config = dict(
    model='image embedding model',
    dataset="rendered roads seen from a driver's seat, with toy cars, trees and houses",
    train_examples=145000,
    image_size=64,
    crop_scale_min=1,
    horizontal_flip=False,
    color_jitter=0.2,
    cutout=0.25,
    targets=['vehicles'],
    num_classes=3,
    embedding_dim=128,
    arch='poolformer',
    norm='layernorm',
    norm_position='post',
    activation='gelu',
    mlp_ratio=4,
    parallel_block=False,
    inner_norm=False,
    drop_path=0.1,
    patch_size=[4, 4],
    conv_stem=False,
    depths=[3, 3, 3],
    widths=[64, 128, 256],
    am_softmax_margin=0.1,
    am_softmax_scale=16,
    init='kaiming_normal',
    residual_init='none',
    optimizer='normuon',
    muon_scale='match_rms_adamw',
    lr=0.0061,
    momentum=0.85,
    nesterov=True,
    orthogonalizer='newton_schulz_5',
    adamw_lr_other_params=0.0023,
    cautious_weight_decay=True,
    steps=12200,
    batch_size=256,
    epochs=21.5,
    lr_schedule='wsd',
    decay_fraction=0.4,
    final_lr_fraction=0.05,
    warmup_steps=610,
    weight_decay=0.0,
    adamw_weight_decay_other_params=0,
)
Rows from block 6 of a small image embedding model, named by matrix and row number. Rows with one number belong to one neuron. Each number is 200 + 40 x the weight over its row's rms, rounded and kept within 0 to 999. All counts start at 0. After the name is the row's rms in percent of the matrix's.
After each neuron's rows are labels from the 100 images, of 14848, where the neuron reaches its highest value: "responds to" is what is common among them. Only what is clearly more common there than usual is listed. The data: rendered roads seen from a driver's seat, with toy cars, trees and houses. In brackets: how many of the 100, against the usual share in percent.
# fc1: MLP up (model.blocks.6.mlp.fc1.weight, 1024x256), inputs 86-171
# fc2: MLP down (model.blocks.6.mlp.fc2.weight, 256x1024, transposed), outputs 86-171

fc1.73,099,170,164,191,204,212,263,182,226,250,183,211,134,173,263,218,267,246,241,198,223,219,199,143,164,228,165,179,217,131,140,215,217,222,223,155,156,193,164,188,186,219,204,234,230,212,263,143,144,270,198,247,195,246,167,275,180,218,165,143,227,219,171,222,193,273,172,181,232,171,247,214,186,181,151,188,224,192,122,215,178,127,165,158,215,112,185
fc2.73,117,213,245,158,175,236,172,250,168,179,122,194,201,137,175,204,228,271,177,205,195,155,175,240,151,171,232,241,142,193,215,268,190,165,212,189,183,239,226,220,205,204,158,186,191,249,228,204,82,255,286,245,226,226,249,244,128,175,240,177,170,254,182,132,207,232,181,146,185,215,182,106,184,175,204,250,217,234,179,209,160,129,188,197,249,218,195
responds to: vehicles: zero (100 vs 12.5)

fc1.593,091,212,174,174,250,188,139,217,230,235,192,212,185,78,165,196,126,208,189,231,181,104,204,209,197,204,264,207,210,201,288,191,234,142,222,170,182,173,191,120,241,159,172,124,218,185,186,138,229,150,153,237,141,181,182,227,170,237,210,179,287,208,171,209,177,171,100,165,148,211,258,117,163,134,161,303,179,184,120,115,206,233,274,201,261,174,247
fc2.593,079,222,189,267,183,205,207,169,272,205,194,193,201,241,197,134,194,205,233,272,193,104,201,187,126,269,134,161,148,200,155,236,188,183,215,301,211,246,154,214,186,162,205,178,163,162,163,192,202,227,244,150,190,217,215,289,239,193,231,219,232,219,214,215,206,126,193,183,226,256,158,227,277,196,155,242,281,247,258,149,158,242,302,174,127,194,204
responds to: vehicles: zero (72 vs 12.5)

fc1.154,096,264,200,203,270,247,177,218,230,176,244,138,329,154,268,233,220,302,185,210,203,190,198,183,214,194,214,148,163,181,195,165,175,152,201,180,225,206,257,168,207,207,194,169,199,230,195,176,186,207,180,167,161,233,184,232,233,173,220,191,192,166,205,250,184,164,193,212,217,207,277,204,196,171,172,139,202,184,243,189,178,211,192,176,195,256,200
fc2.154,119,172,204,205,238,197,173,255,104,172,118,184,178,218,138,250,222,178,112,173,217,190,121,284,255,162,230,269,180,172,230,217,258,167,195,215,217,223,207,172,187,195,184,191,241,202,172,268,190,175,205,214,214,281,153,175,126,219,171,237,118,200,228,192,240,241,91,249,185,78,209,199,197,165,205,172,159,198,217,224,222,115,150,258,242,228,201
responds to: crossing stripes (52 vs 25.2)

fc1.742,071,136,257,150,196,206,217,251,210,249,125,181,144,253,209,255,227,161,177,212,192,223,186,183,214,159,189,235,146,283,189,181,182,193,188,186,166,273,178,235,246,212,192,265,263,209,156,220,250,196,166,222,149,209,216,173,214,175,163,133,137,175,266,164,160,195,162,307,152,147,169,189,117,236,193,205,143,211,194,110,209,254,171,230,241,212,143
fc2.742,086,222,166,181,200,205,212,228,238,228,229,231,198,126,264,194,263,199,211,161,187,175,241,149,196,179,223,221,206,243,261,253,169,239,191,179,178,259,271,158,259,228,183,197,246,220,287,199,162,230,166,163,227,196,187,243,127,186,271,234,277,175,225,231,153,203,286,90,274,170,195,180,103,195,144,221,268,139,248,166,161,159,218,184,208,276,174
responds to: crossing stripes (57 vs 25.2)

fc1.338,071,233,211,183,215,221,232,180,218,206,246,177,219,188,248,249,185,246,185,184,185,232,184,233,226,135,226,136,204,208,251,213,170,166,268,226,246,159,230,181,204,224,200,249,213,212,159,241,233,190,207,181,252,197,115,147,171,144,252,248,167,164,219,204,232,186,177,183,217,166,235,178,224,188,204,202,194,208,265,208,138,169,236,216,140,337,183
fc2.338,090,158,225,221,123,172,204,200,130,180,185,146,185,138,230,239,148,209,167,171,186,223,148,258,214,161,268,236,255,180,211,201,240,253,163,239,209,198,212,202,192,158,155,216,236,224,137,267,251,193,142,225,170,193,204,166,219,241,193,204,181,178,201,169,231,179,244,261,144,117,213,210,220,124,246,230,199,190,259,227,161,161,187,275,258,325,134
responds to: crossing stripes (51 vs 25.2)

fc1.195,075,168,193,182,176,176,228,250,177,239,206,205,265,150,152,205,187,206,215,161,180,200,156,131,215,221,204,228,121,238,187,251,195,223,205,248,254,139,160,102,183,254,207,171,140,225,210,148,209,191,211,207,194,191,171,231,252,213,211,226,235,224,203,185,195,231,208,125,196,232,241,168,245,120,248,210,212,182,230,210,186,264,230,185,217,200,178
fc2.195,092,230,216,158,235,158,235,244,150,128,168,234,177,233,160,262,196,156,150,186,173,152,185,269,126,184,274,231,206,127,199,186,263,187,218,221,138,251,146,191,209,237,247,148,172,160,172,179,201,93,202,227,254,244,174,179,178,249,206,202,109,291,238,208,235,229,127,300,186,173,181,195,215,169,271,252,207,243,235,177,249,214,291,154,185,153,305
responds to: vehicles: zero (81 vs 12.5)